config.toml
arch = "vit"
model = "rotation predictor"
dataset = "rendered scenes of toy objects such as cars, trees, mugs and chairs"
train_examples = 97500
image_size = 32
crop_scale_min = 0.8
horizontal_flip = false
translate = 0.12
norm = "rmsnorm"
norm_position = "pre"
hidden_act = "gelu"
mlp_ratio = 2
head_dim = 32
fused_qkv = false
bias = "all"
qk_norm = false
layer_scale_init = 0.1
parallel_block = false
inner_norm = false
kv_group_size = 2
patch_size = [4, 4]
conv_stem = false
layers = 16
width = 192
positions = "sincos"
pooling = "class_token"
init = "torch_default"
residual_init = "none"
optimizer = "muon"
muon_scale = "spectral"
learning_rate = 0.015
momentum = 0.9
nesterov = true
orthogonalizer = "polar_express"
adamw_lr_other_params = 0.00092
max_steps = 9800
batch_size = 384
epochs = 38.6
lr_schedule = "cosine"
final_lr_fraction = 0.1
warmup_steps = 190
weight_decay = 0.03
adamw_weight_decay_other_params = 0
Rows from block 9 of a small rotation predictor, named by matrix and row number. Rows with one number belong to one neuron. Each number is 50 + 10 x the weight over its row's rms, rounded and kept within 0 to 99. All counts start at 0. After the name is the row's rms in percent of the matrix's.
After each neuron's rows are labels from the 100 images, of 14848, where the neuron reaches its highest value: "top examples" is what is common among them. Only what is clearly more common there than usual is listed. The data: rendered scenes of toy objects such as cars, trees, mugs and chairs. In brackets: how many of the 100.
# fc1: MLP up (model.blocks.9.mlp.fc1.weight, 384x192), inputs 48-95
# fc2: MLP down (model.blocks.9.mlp.fc2.weight, 192x384, transposed), outputs 48-95

fc1.125 068:51 59 53 48 21 42 54 51 56 38 56 48 53 49 57 45 46 49 32 67 51 43 45 51 61 50 42 47 47 47 63 34 52 56 57 54 59 42 59 64 67 34 46 59 43 61 47 47
fc2.125 072:39 50 32 46 52 46 46 50 61 66 52 55 48 55 58 50 48 52 37 52 44 61 59 66 75 58 39 51 51 42 40 38 51 55 47 43 54 48 71 51 46 33 61 56 55 41 47 45
top examples: light from behind the camera (55)

fc1.152 078:44 36 61 50 40 50 52 49 44 61 59 58 59 60 29 53 59 30 41 42 52 63 71 59 50 45 57 40 61 58 49 38 52 46 49 39 47 55 72 56 68 36 60 67 55 68 46 42
fc2.152 073:22 50 65 54 51 61 51 44 42 44 52 46 46 62 52 58 46 67 52 59 58 28 52 50 59 32 46 38 58 62 44 63 51 54 65 59 57 52 38 46 46 51 51 43 42 50 48 51
top examples: orange object (38)

fc1.54 102:64 54 52 63 47 35 43 48 51 51 75 64 53 68 51 50 48 38 22 57 44 64 50 55 74 44 49 61 51 43 44 44 46 59 46 48 44 56 59 56 47 52 42 48 44 57 68 49
fc2.54 108:55 48 54 53 61 34 53 37 53 62 45 48 36 53 58 22 49 59 61 63 54 50 57 34 55 61 51 47 49 38 52 60 55 50 48 47 38 39 58 38 52 31 53 62 45 56 38 52
top examples: black object (33)

fc1.231 116:38 35 50 53 54 43 58 40 35 52 52 62 52 59 53 48 50 35 66 53 55 47 39 55 41 28 66 59 53 50 65 43 34 47 52 55 43 77 39 45 54 44 46 54 53 46 61 50
fc2.231 123:46 48 58 52 54 46 63 49 40 32 39 51 36 48 59 36 57 47 55 31 58 59 48 59 57 65 39 41 41 49 59 53 32 59 32 50 54 48 53 36 40 42 68 35 38 69 53 44
top examples: white object (37)

fc1.209 085:45 44 48 45 69 46 49 31 48 63 65 45 58 42 41 50 47 52 42 71 55 43 54 44 58 46 36 34 59 60 75 31 51 27 49 50 30 51 55 49 50 55 59 59 57 61 54 46
fc2.209 097:51 50 39 44 59 61 45 47 27 75 50 48 52 44 23 33 54 60 41 51 51 48 52 48 56 34 57 51 57 57 49 71 47 73 50 43 59 56 61 43 50 31 50 49 50 43 57 48
top examples: blue object (44); its colour: blue (28)

fc1.59 080:57 55 41 52 39 51 64 59 56 60 39 52 46 53 50 35 62 47 70 48 47 43 59 69 49 28 56 45 63 51 53 41 46 50 60 55 30 34 76 58 50 48 40 55 44 34 58 47
fc2.59 074:49 42 49 40 40 62 52 58 44 62 48 47 54 49 58 67 50 35 46 48 57 46 51 42 53 54 33 50 58 47 42 67 34 66 58 58 54 49 69 62 44 54 60 46 62 52 53 51
top examples: ladder (29)

fc1.102 093:73 44 38 51 45 57 51 58 48 47 57 48 38 50 41 65 39 59 68 61 34 41 48 59 52 52 77 42 58 50 49 57 54 48 51 40 57 51 52 53 52 41 48 61 54 70 43 50
fc2.102 096:65 58 40 50 59 46 43 49 59 34 60 37 67 51 42 42 47 43 32 59 63 56 32 43 63 61 65 62 36 49 49 60 55 46 31 55 58 54 36 49 60 31 39 52 27 44 38 54
top examples: teal object (43); its colour: teal (32)

fc1.210 111:38 49 52 56 32 29 69 36 67 51 57 25 41 51 52 46 38 59 42 45 55 41 42 33 54 52 39 33 66 44 36 46 43 47 57 59 56 62 48 60 57 52 33 44 55 48 48 35
fc2.210 107:42 42 52 42 56 53 42 46 51 40 58 49 56 48 40 67 44 61 57 48 50 55 56 52 50 68 66 44 36 56 37 33 66 53 37 42 62 54 45 48 62 57 66 30 58 17 49 48
top examples: yellow object (36)

fc1.138 097:53 53 56 57 59 43 51 58 50 60 51 28 33 46 43 65 63 52 43 49 51 47 44 43 52 47 47 46 65 31 63 49 54 64 55 55 49 42 52 33 56 51 50 44 56 55 37 39
fc2.138 088:54 51 51 50 41 43 53 70 41 44 58 42 53 55 46 48 58 50 57 73 38 50 40 52 38 46 56 45 43 75 46 44 60 60 61 62 54 60 52 59 30 43 46 59 50 52 41 24
top examples: light from behind the camera (54); green object (40); teal object (36)

fc1.224 118:48 54 65 53 53 41 57 57 41 36 40 44 58 41 61 59 55 56 54 58 67 43 40 52 42 47 48 37 40 58 36 38 51 57 60 72 51 47 53 47 56 49 33 51 51 52 39 59
fc2.224 112:55 47 40 54 38 27 36 37 52 46 38 48 21 66 45 47 51 49 35 33 55 51 45 48 61 62 48 60 60 66 52 40 48 64 56 44 70 46 61 41 56 40 58 52 54 56 52 44
top examples: light from behind the camera (60); orange object (44)

fc1.249 073:53 39 37 47 59 58 63 62 49 58 58 59 38 47 32 54 61 63 28 54 39 32 59 45 48 49 49 55 48 56 69 61 58 52 63 48 53 37 28 49 39 57 45 57 45 49 38 54
fc2.249 077:43 56 46 58 45 68 45 56 41 54 40 64 25 57 29 53 53 63 43 58 52 59 41 42 54 70 66 55 54 51 34 55 63 45 39 39 42 58 64 43 38 66 51 82 33 46 57 37
top examples: yellow object (38); its colour: yellow (26)

fc1.239 093:66 46 44 42 50 39 49 40 40 61 60 66 45 53 55 55 56 31 51 45 44 39 65 52 43 42 52 45 46 56 41 44 60 41 68 51 64 58 66 42 47 53 60 57 36 59 49 39
fc2.239 102:52 54 53 59 50 61 59 54 71 35 38 56 44 38 52 62 39 35 58 63 37 54 47 75 60 59 48 55 34 52 56 50 68 54 56 42 44 49 31 55 54 41 38 43 55 40 48 49
top examples: teal object (57); its colour: teal (35)

fc1.173 137:48 60 53 44 62 54 45 50 57 45 51 58 60 47 59 47 69 69 53 50 55 47 49 37 55 49 47 51 54 55 66 34 41 44 35 48 66 57 60 47 56 55 58 53 70 70 60 37
fc2.173 128:55 53 50 56 46 50 62 63 51 43 54 48 45 44 38 36 44 55 59 39 47 52 63 64 45 51 51 55 56 66 57 52 39 47 22 64 57 49 38 43 51 45 40 63 56 32 31 45
top examples: white object (37); its colour: white (25)

fc1.297 130:35 46 55 41 57 58 40 45 50 49 46 44 57 70 53 61 53 49 59 56 54 49 48 61 40 46 39 59 38 47 67 41 58 42 36 28 28 56 36 43 62 44 55 64 44 57 49 64
fc2.297 122:46 46 45 62 68 42 52 39 54 53 46 50 55 55 50 58 52 66 58 40 41 64 32 54 81 55 36 68 66 62 50 48 62 52 61 51 54 42 62 47 62 55 42 37 35 55 22 44
top examples: pink object (42); its colour: pink (28)

fc1.219 113:56 43 50 57 70 52 48 47 42 57 59 46 50 39 53 58 42 52 60 50 44 53 65 44 68 55 46 39 54 65 43 55 56 52 37 62 34 43 58 45 45 46 63 60 67 46 35 38
fc2.219 105:54 57 36 57 55 45 39 57 53 58 43 52 54 61 59 57 49 48 54 57 59 54 44 42 65 60 40 50 49 65 66 56 53 45 48 43 63 53 59 71 58 46 44 57 34 63 52 65
top examples: white object (36)

fc1.36 094:32 57 51 54 40 50 41 38 50 53 51 38 51 56 68 55 56 50 54 63 62 45 51 50 58 39 47 58 43 39 59 33 72 32 46 58 60 58 51 40 41 43 60 54 44 46 35 31
fc2.36 090:57 47 56 52 47 46 54 39 52 58 50 48 39 66 29 53 56 66 64 64 57 75 45 50 63 39 50 52 68 50 52 29 49 50 68 44 50 61 42 43 39 51 55 37 65 48 39 57
top examples: red object (37)

fc1.176 129:68 36 43 53 40 51 51 62 43 50 57 48 47 47 46 30 42 55 60 47 51 52 48 51 58 44 45 51 62 42 57 38 51 60 33 40 58 44 46 47 73 55 44 51 45 57 39 58
fc2.176 125:45 46 42 53 52 51 53 79 60 34 64 53 68 56 48 56 55 36 48 61 39 34 48 38 38 60 46 42 59 39 58 46 46 57 55 41 53 55 51 46 44 47 48 40 55 59 41 65
top examples: purple object (44); its colour: purple (32)

fc1.164 100:42 53 54 68 59 49 50 45 56 45 48 42 44 42 62 47 64 49 52 51 40 54 41 63 61 54 36 51 41 63 51 50 51 55 45 58 50 71 51 57 56 36 46 63 48 30 45 46
fc2.164 107:35 46 65 52 41 51 34 66 46 42 43 50 48 53 53 38 34 46 54 51 49 57 43 46 38 50 49 61 35 51 44 22 30 58 54 30 41 32 40 54 38 32 44 48 46 46 65 64
top examples: green object (47)

fc1.61 106:65 36 53 44 64 54 45 56 62 55 40 56 35 65 67 48 56 51 59 57 44 36 44 57 38 55 45 49 50 49 51 58 66 55 31 47 66 34 55 63 50 64 49 57 50 57 39 52
fc2.61 099:48 54 47 53 45 61 39 44 45 52 79 45 34 41 57 65 38 40 37 53 43 37 59 28 46 35 31 47 71 53 50 61 30 53 44 42 45 49 60 25 42 31 50 49 38 48 48 45
top examples: red object (41)

fc1.200 073:45 57 49 40 53 41 60 40 34 56 39 44 57 53 48 50 42 55 37 58 46 41 52 48 60 46 37 56 41 57 66 35 38 39 57 39 61 28 51 45 54 59 57 62 72 47 56 45
fc2.200 077:46 49 47 47 48 46 32 60 66 48 45 48 42 47 34 51 42 46 74 31 43 44 70 50 63 53 43 56 65 66 61 57 56 67 48 50 53 52 51 58 51 57 41 60 58 57 45 61
top examples: purple object (44); its colour: purple (31)

fc1.256 105:45 61 48 69 43 40 37 51 35 56 54 58 59 71 50 67 44 49 60 63 49 50 40 46 49 49 67 59 54 56 55 43 60 49 46 46 44 46 48 39 56 60 61 45 44 49 62 62
fc2.256 106:60 56 54 54 45 45 33 45 57 40 47 58 38 64 45 47 57 57 66 36 19 45 57 47 44 58 47 73 59 57 43 39 48 22 53 70 42 47 54 26 57 49 43 39 54 44 63 43
top examples: yellow object (57); its colour: yellow (42)

fc1.147 136:49 30 59 50 46 48 30 42 56 53 45 42 43 53 39 46 64 45 44 47 63 47 52 54 42 42 55 52 40 58 61 44 60 63 79 46 58 54 58 47 43 52 64 44 34 51 69 50
fc2.147 129:54 49 30 50 46 51 49 62 40 43 49 48 49 57 61 46 54 44 42 35 58 54 51 47 47 47 48 73 40 53 40 49 48 59 61 63 27 48 60 52 49 55 42 38 64 46 51 50
top examples: orange object (44); red object (36)

fc1.96 100:47 50 57 47 40 50 68 46 55 38 58 45 52 76 39 35 71 58 60 42 56 47 72 49 50 56 44 34 49 38 42 51 40 59 51 53 66 45 46 57 57 45 63 48 39 32 48 62
fc2.96 098:68 50 49 41 45 58 58 28 50 48 54 57 71 58 48 53 62 69 33 47 56 31 62 49 35 67 50 61 39 60 53 42 38 43 63 55 27 62 38 51 70 74 39 44 68 46 51 59
top examples: light from behind the camera (53); red object (39); orange object (36); its colour: red (25)

fc1.65 118:47 33 63 65 54 46 43 52 54 41 54 35 40 50 48 68 56 34 70 62 30 57 42 56 38 50 51 47 60 54 64 47 41 36 57 34 69 44 40 36 56 57 46 53 70 47 51 44
fc2.65 114:60 49 48 56 58 48 55 34 63 56 63 42 58 64 46 41 59 54 56 63 41 43 34 47 52 43 45 78 49 58 48 45 41 64 33 42 28 54 54 67 45 48 60 49 36 65 42 47
top examples: yellow object (39)

fc1.35 051:38 55 51 70 51 40 42 42 50 58 47 54 45 50 35 50 62 49 55 49 55 59 56 46 45 53 50 49 62 68 62 49 57 51 52 47 56 30 59 45 46 64 33 55 43 54 42 55
fc2.35 056:41 45 45 40 48 64 47 62 46 64 53 59 70 53 61 47 57 57 52 45 48 58 43 40 64 45 46 57 51 47 56 37 63 27 46 61 73 36 54 49 43 63 48 52 62 44 51 54
top examples: teal object (62); count: three (62); light from behind the camera (55); its colour: teal (41)

fc1.238 110:78 57 43 61 50 72 40 50 37 65 45 65 27 42 50 57 39 47 43 53 53 55 42 48 61 36 35 46 48 44 44 42 67 52 42 56 49 49 55 48 49 66 43 46 45 33 38 77
fc2.238 117:48 41 36 53 47 54 57 54 40 48 32 38 51 28 48 54 47 49 51 64 43 26 55 29 52 24 70 35 54 66 52 27 45 50 51 49 51 38 40 46 56 45 47 57 47 47 56 46
top examples: blue object (52); its colour: blue (31)